config = dict(
    dataset='phrases spoken by 400 fixed synthetic voices',
    time_shift_ms=100,
    norm='layernorm_no_bias',
    hidden_act='gelu_tanh',
    fused_qkv=True,
    bias='none',
    dropout=0.05,
    inner_norm=False,
    num_experts=16,
    expert_mlp_ratio=0.5,
    wave_strides=[5, 4, 4, 2],
    layers=8,
    positions='conv',
    gradient_centralization=True,
    weight_decay=0.5,
)
Rows from block 3, named by matrix and row number. Rows with one number belong to one attention dimension. Each number is 500 + 50 x the weight over its row's rms, rounded and kept within 0 to 999. All counts start at 0. Numbers have three digits each. After the name is the row's rms in percent of the matrix's.
# v: attention query, key and value (stacked) (model.blocks.3.attn.qkv.weight, 768x256, the v third), inputs 86-171
# proj: attention output (model.blocks.3.attn.proj.weight, 256x256, transposed), outputs 86-171
v.159 103:505418456404530541533566521521537493610428524462466500450526510439513510572452461408484506432472561465462521600485532555485491505539465523426364484505497394475532438452483454527440461531626571553488543502447496617539483470494506478455497558530441486418482511
proj.159 099:469536536565506499416481482443499479422531511456547547524473501567507499400559494534530506557456456542514470488479502461504479506491458439599640533522543562504519538485531578458599505508382490529506446471589502385410534519536514539514545425504545534599497450
v.160 100:472432483462494509568525497563413454487496522481476556538519469428500480503496491502469605472533465502326515549551611426498503429471437602503524445584503404446505560476482397500503475527571505506614481541515454516466490474555492540510499475509457468486510460
proj.160 095:500592459571542481456479452358545468498511495501518515431451484534451480565496473560532407560494556484691478457449438578510484539526495376506423548449538592533491436522561577431509514545439521429454480500504525471513446524435531439537532515492571486475522561
v.161 092:460530472516530471486547630497554596446526457447508489517506413490472452483514527551484451406480633448511534440450536479492432503462477445534483448609489484671575506508463571517560521422506575602374513500460543563461485511467452458579466561565576529543476515
proj.161 088:521465510502463535524455429507392360524506538480508519573472549520541547550470471460529601574565487528522515521585488472468544540570536498436478428422576569395447498512484400422447457533545383366571519476568496467548463564562529569418513440501492424426487515
v.162 103:473501575491511495483473368512564508527427527446481471597432537560592554576414504538510557554501444494605445493499482542429479485467467499449505438441498581442533452511508460498427500512488452477563547477514524483521526447532474506538416451434479394469534536
proj.162 104:574449493475560509471550667466493576494512486512562528410599540426449475438537524452475482455422492506399483543461481498556499518474557506581531602513483423548456540437481529510552525482495541613439476561479445541482496503462477454519574547469457625528488506
v.163 110:486565555550517489529572536496436492504575435498502522450496568574359505449623440591473453534494486559445493380482392471525469536506579528506482609364481518556477461597493468490529604501490466498528513483482584522397495553404520536553563539529520472510475503
proj.163 112:571445420493485503492459444551560534496424511488498461509523423459592460534466531401506529467509567452520505540573583513527529445480477428450502431625531484496490532489538521569428419484600546483501493578481486444616473466571548500418412439479497488526538465
v.164 111:564457492441559549562495528493534495583437481542543606467538446509522534528498464435479512502498550433514593477474504584475490510554480562401457587513512478480465486576514428505472543506524530536464561480518495690485498428399489482481641449491277511458544538
proj.164 111:421518484545478475414522452495506475448591507528447420491419570518513511441491500525516505534435509523466500532502498453489452495475478390608605489505531495519503521454514575487580459503481467500468424508516501349487481581567506521511412500502651524518424451
v.165 099:540429554405452531523346460521456483575491465540450476439471541459543455534553525497509504531512435542540544560498471556471554519535579545489517460418519519483485577489527538502446503499516528442374516468561508493415497518482466499515642477520560550551536502
proj.165 102:456560490531466534475584528460476515412536591492532459477513500531470560466489485486479529474455557473477506456490500472574410515538484506467485556537489495533505384499485451520548472533415460517520460529468486512600497481496479570522423569479488459438426568
v.166 101:474536545542546519471412475448455537452425484458536541572446426521523508444417560534484653554495529544569508509504558496460501553515459498514519472498507520512606503605512497495446544474527534497397562495458480555511481528517473495495453516535610620553539581
proj.166 098:545459475484464474545547535526450508491559505558507473423482561434509546568491462490472406462543549448484500493456451483543542474501521478497475513506512527475410497439520456469584502469474420525535462476577504459548445478523504508499552519526418408454418501
v.167 091:472544551498485513493563648510495479531512554485431523516513533503572545528541511520524602463481430630499502533463533480530533558491483524518475511488488479406462543554457557496427538512512467522500509476390457537533519438456443538381552436442428618530523568
proj.167 085:519457465432446536583456456441446520496471473541540506516510428547490429461473460514434424503548511399566536470508496440515449480497522493513581510538466524583522472460542484441573484469490561463496543544682534454447501522433535473541483553567491406519479495
v.168 105:523452512509451525502413383562465498550516449533495477533447439455559471555427527443475491545526470396457452499536503504447478428417512544493534448583517424469515478468506477498568489508461486514591493523624591421445520488616563497576498511472495440476529424
proj.168 111:470566490526587444412611613419607445404513544433509536466527609484409540473541479520519520490410518579544494500423442536557489535513559443477500582416517542554480508506512477565444522543478494460413464501373411606577510501412487522503502489433524547487522574
v.169 092:568425575436533581541493484478414339542523480492443491540531488476552593504509511543485653587561495570447601511521517525481528538377565535443489446475482458527503505518490459494503619550499510504551455508444589514468520508396518508430518609473595536427516444
proj.169 083:512517512486396454539537400537528620488484491511540486355500513614458425536516439475526470412449541466463451532486425407567470452560395484590461596575490522502471511472451525507475461463482488521437507534597491482539442431589483520591440458501417483615497512
v.170 109:487426464558465502508471539565456458572546416541573521514514439478486357495562525590511544487484495468437549511423528485494485535458557563490443439556511485552540517540578531498524508558513555506402537468493574540469509510522458560551570496543495537550517558
proj.170 112:574558511460528555507524489419474427381492571451457458507449567526524611473435480462449521530524562486567443444586488504501511478575528431498555534471525524489408469510461445526491514497485443413538485536532481477561460491460550499455418496452489429434494492
v.171 103:472485560378483489457491558521444536568489492441467498418518539527508462492511428512494461424495484438482485609450506495561556553546521593527454597416512425460501419444540492510435483441597444468502492520560541486475443596458516550498623497534506482489501494
proj.171 104:470495443592504538504491463451562521405509533524511482516488516496499544483558576470549528585484517595535495444525522545471490487444492446470542407532449487520485503564532560538535500586446551477455538509454480535543543390554548506503403552464515465586468561
v.172 098:437452522551575507468469398500489528498416514443404436431472533487449435444515532530484570482480493476524440490544461492510496518474600478512500408369512531530617450460505537496441448487568596435442570525501533509475478553517437529577439570554723488498480576
proj.172 094:600520532475506522469529575508476500441551489446622570488504498439516571557515456450534457518489525546477513522443519502480557552563430538425484542618513483496407480483521464546544565548462384581531418455459483494545430453543525517427559468477343524522513489
v.173 101:544508543530408540550444424544428510534542471436519498423443448464476431498584518475500536458504476482508536478585463489508514483542534558501483523534524501425609601546506500496442424473457466424431441556590473523433483543631496522425495482532564514546540499
proj.173 103:430556405465525395484562515458509440433488518595454511553522536497512578512515478476509443541553490514538463482427537504485539490543411481423534536449446512608436448526523536592505556524507502525576477430366526464588508446384601500566498542479464499437455524
v.174 099:530499508475494531542469455469427467541423489523504544456471517505419467450580497388466467512516587497560562496583477521476470557600526489463478647477503527550532503551466477493450458461510467510432502472502478491473443579443422484437594580534482615479495501
proj.174 093:415511461562471464467502475555488496398549513568494480489449438469561526492450490566561511510487476461507467503423575459534539457439433472485521424568500489500516524512581550532541532547495488499546465468487547421542529434558580546529420477529504421497450507